From a checkpoint of a small self-supervised image encoder: 16100 steps.
Rows from block 8 of a small self-supervised image encoder, named by matrix and row number. Each number is 500 + 40 x the weight over its row's rms, rounded and kept within 0 to 999. All counts start at 0. Numbers have three digits each.
Before each channel's rows are labels from the 100 images, of 14976, where the channel reaches its highest value: "responds to" is what is common among them; "colour at peak" is the nearest of a few named colours to the mean colour under the peak. Only what is clearly more common there than usual is listed. The data: seven-segment displays showing three digits. In brackets: how many of the 100, against the usual share in percent.
# conv: 3x3 conv (model.blocks.8.conv.weight, 128x128x3x3, each kernel summed), inputs 0-127

responds to: red glow (43 vs 17)
colour at peak: brown (64 vs 28.5)
conv.106:481468467445560484514546470523480517535492521484499538451500517506490411537542553473418451519485473495535428473464469466517504559510474445540475521505574459502484565539531491491481531555496477562482510544531465526433486482517490384483467491489491486547567428498460456519515522492555505513500524508475511420422506476441486485497442594437514556439572502463462499470490411497534572458444

responds to: white glow (36 vs 17.1)
colour at peak: black (81 vs 12.2)
conv.86:469536537512527469474345395476463495476495552541451479515424444516468378472572481448480574496509533481448532507462537513468508518487532499595486449491566536507462437495479527487490526497542479483503461440485491487494507482539507486519480474448440522484505496501501496524486404484441475448460455494540535495484505520459566500475501508431386471486452463539522518500498508458492522516524

responds to: white glow (41 vs 17.1)
colour at peak: brown (60 vs 28.5)
conv.5:545441515500432420468487545466492513519499470522474503566400471489492498471547438533466425539525480447485543543562531458499539469496430518478483498510549463539514480508480448509505525522551470429497442414507524529493471511446436504477437474554508527483524500491532551494545489529574513447503440376485552470379495525529485468503459493537434482525507525498505483441448460513456455498524

responds to: white glow (62 vs 17.1)
colour at peak: black (29 vs 12.2)
conv.40:496519591563506500493497512463499518494498487515496534537534536473456512466535460527467515538555475459429520509495560531510608515441539525494547462501507494512477465483522583486496477538516462493461490446452494470466538543485521538452504511524484490431484474364486551435521450525506531474468477454517508520368530578515498456449375511473501508494512462469555509499517400472477470454513

responds to: dark on pale (100 vs 16.1)
colour at peak: grey (92 vs 28.3)
conv.123:529484506485494422524480493484486503480508429531507394493492472537473488479490510453569498495527430562463385503486498454441547532499455516491427492530414480464501492439489545524497472526505504465517552469457454524474457522523388445519521461399455546556585495495466436477456476507448535448497444538471551556548491446510546517484512410495521429465485509517510525535486516504501503478488

responds to: white glow (45 vs 17.1)
colour at peak: black (70 vs 12.2)
conv.97:452517492502493492465556477512569532505500512513546488502476550515509451528507476549475558509512516492448492503480503517474515487473493470556501452466517528487488416485507453496542540546496436509452506519445471465503482508535522446508428533480458475472490478451541501546563470537524480486377518564536490480358538470478554495469416526460531544501431413482455497451525359537542530478459

responds to: dark on pale (41 vs 16.1)
colour at peak: black (48 vs 12.2)
conv.70:498458497511486521460497515519508542502501540492394506502508518519473514541525521459521495504506517583518423572463473464516536507513478494480501455468465459489498518501523495521496513464491497486458572446460520503472528486549482410466508491423482552533483466461525502488533498512337500492466549499564458439498488485531481552460470506541534535422521381533493368486515431472512413480481

responds to: white glow (84 vs 17.1)
colour at peak: white (29 vs 3.2)
conv.101:525458428483515474489464519487440501492515505510498415511503450487524419468488501467471544490528496530492514492502523509532500482480499500509481516538533525501547479505524560506520546515520520521518514463510520560475543552508499535492477453522490521493504563674448508466486509498435521450460510517519506523474506537530496467470476523505338434487484476498295532494465483499484477502521

responds to: white glow (94 vs 17.1); glare (94 vs 30)
colour at peak: grey (71 vs 28.3)
conv.26:502436491518522451430518528394449480479494462475444494491490580472413452544543363466503468556457514497487495497504502488572518496484452496501488493289509567495505526481492571460424534484509497501457515480480486498457547474516488547476533503489447478521497483509460490482562455494465498455477464430491433513524502467493493487544503511453485538494495497453501478518491512496504510526501

responds to: white glow (82 vs 17.1)
colour at peak: pink (33 vs 6.7); white (25 vs 3.2)
conv.45:441510443524495525442499441511433508517499446489472504517518495468466429442531546532419523446496493518480482548477468478489419529511413514511519475502485498547469574495509527495493480493342609511564489495532424524512520508510548442486427411487474490529540500508441535488514458457424449503530481445495539478475523517425522540518496541485472539508514474502487475518507403461497491491463

responds to: dark on pale (100 vs 16.1)
colour at peak: grey (91 vs 28.3)
conv.119:459435538588472568519438514472547485486482535512472471513534526459503547512520510495470527497499475516443615528539487515480545529484452467504466459509479484519407539452466483463567480502499466437547472523487484532418538481478517566429541425562483476501541450472571507475571523502494511553549492442474444542467603522538531488460449519434520520446516546494527524524520526451493457427496

responds to: white glow (91 vs 17.1)
colour at peak: brown (61 vs 28.5)
conv.104:435613429466494513506441478496497484498511554513461480437500526512480467537511513494460532527492530461498502392483397493514447540511522502509469539514531534510457482496504468478512494515472541538491530482499471486536503537512553434479492367472498577510505502492484521558442470426459494576462479556499503442549509570467603526569552546430444491501523460509492482449512507421492508468497

responds to: white glow (57 vs 17.1)
colour at peak: black (47 vs 12.2)
conv.54:509510450524463579569397481502437498548569495522380438498507433550542484500561465457503541467509491514475494552445506493461488509446443495491520513463455503463500538486550489492501467521485533464530472482444472540481508557484489483561466400511590491480537548493463497460538481512374514537512486439500520398496520492523473495461467536466482503480515476471521418502541478499543434516494

responds to: dark on pale (41 vs 16.1)
colour at peak: black (35 vs 12.2)
conv.22:520471511508474514524482488513495537569494465440431534506494506511543500507515493544518487519527551509510478561518536450477486483531509520504529415485493465559529473484506493485539517426487532519493553517529485528410500467465530488416489524541498523441477430503500494487438494479505507440517569506500444388326520476490484467423380508499526536446502450485518403492548450500528483497508

responds to: white glow (73 vs 17.1)
colour at peak: green (48 vs 8.6)
conv.31:530521470451499532464521419520519504459492485537483498526428536559497446564560564576475525456478514513472463529494510489536531538468454453538531422501513484526466475521466546497501534512525507456498485488530432476422527479500481445552512511503417471506516536534554509462513475438520444424445512561511462468503512495522538520495478517452484564444507515476506527496493340427595556546529

responds to: dark on pale (60 vs 16.1)
colour at peak: grey (65 vs 28.3)
conv.77:483436517532492554499508492480580517467484506444533385563487506509484505404474466546495525513491552512514573560398423467444381491517510469541542435510504540503439503491476461496525467455496525541473471569475477461509483474564446495484541568532485527530421493487524494507483549466518467498493441593510466461519540468540543527472497481536507556554500446526493506535505524451450493466525

responds to: dark on pale (37 vs 16.1)
colour at peak: black (42 vs 12.2)
conv.48:530451530487458494510445514499506561491565540483482453528475492491472512436537494509419525535511509485478549462507509470443503487496479422507526426443504418479475441489473435492559418479537385504499455487512509414476515492537366461521517489473480470495492350509542469480498474467510505521492502507469513489447549445530523505469435566468491530475484523475485481421521465463534488501533

responds to: white glow (100 vs 17.1); second digit: 1 (25 vs 10)
colour at peak: pink (28 vs 6.7)
conv.49:478498478536549481531504491498455513509565510481510501511508421514501409460492462415469512482466511517512492492509529517458508496555446513517492477273471497501545491493527529507486483486483515525454501521535481513501458516540503521549515455510535514524456519679487495496507486506481497440519500519520511517474524509482495512486492515505470498499524502456331537478534466501529501475500

responds to: white glow (41 vs 17.1)
colour at peak: grey (72 vs 28.3)
conv.90:462468512539552532506511461409516452434439476505509489540483587469375482491516476494530472517483463494506516460454477563577501490566526490515489491483452591546494491509448539462442536501513435492442451468497372454447516480482540533478501515481408484535454532512482460508543521486458451423467427555565422494543528506498512514531496442507499502462446501500453525509478492496487507513471

responds to: white glow (71 vs 17.1)
colour at peak: brown (61 vs 28.5)
conv.117:628537448584541484477527512481462491490581501501511521554514530532472515502507495496527517514529505498444540523446545519522479456518520543500469457502367427524542505467456488555446486487474585464538512528529504551513492498494554538524543459504468510514461460504471400476465498496511503465444495507503526532466495421519481519477451381519520521522484573513498516514504477478496505478644

responds to: red glow (57 vs 17)
colour at peak: brown (57 vs 28.5)
conv.124:440497474470552384494518521477488523524480486458515520446510501470403492462520478459462442522358464543532431502529457523520481455520543481420455422491505496452531563499437457468412522445491411510403496453534503509469460433510462529513482498462461485523458469505517487447468496515493478436489486482520506520494504433497454518515511500521491440447485530472477493448449517527467456521442

responds to: dark on pale (66 vs 16.1)
colour at peak: grey (59 vs 28.3)
conv.89:535536506456491506472544525483465470488522504453519541472537441563521498558486512492559553524508492560531434547533459480483519469509456538520377484518490467522577495484464477568439556423451506480532482586536537521489433506601477526541578499532504554608405478508499439520431518506514482516460502527456504498518483466526478560523483458539498534472528506557513504569471495510495531505567

responds to: white glow (95 vs 17.1)
colour at peak: black (40 vs 12.2)
conv.24:361444485449548494519509488511510495483446551474528509444520499457472473497500485422459475518516492570534482485496429502435508531508517483500500497516607455480467526591535495482478451501525458413423501455472496489491462455541488496516568525488557539474517470494466531534527483497503543498455514486523500522489500501531485436495485646486515444515478423424493510468484473489492523500379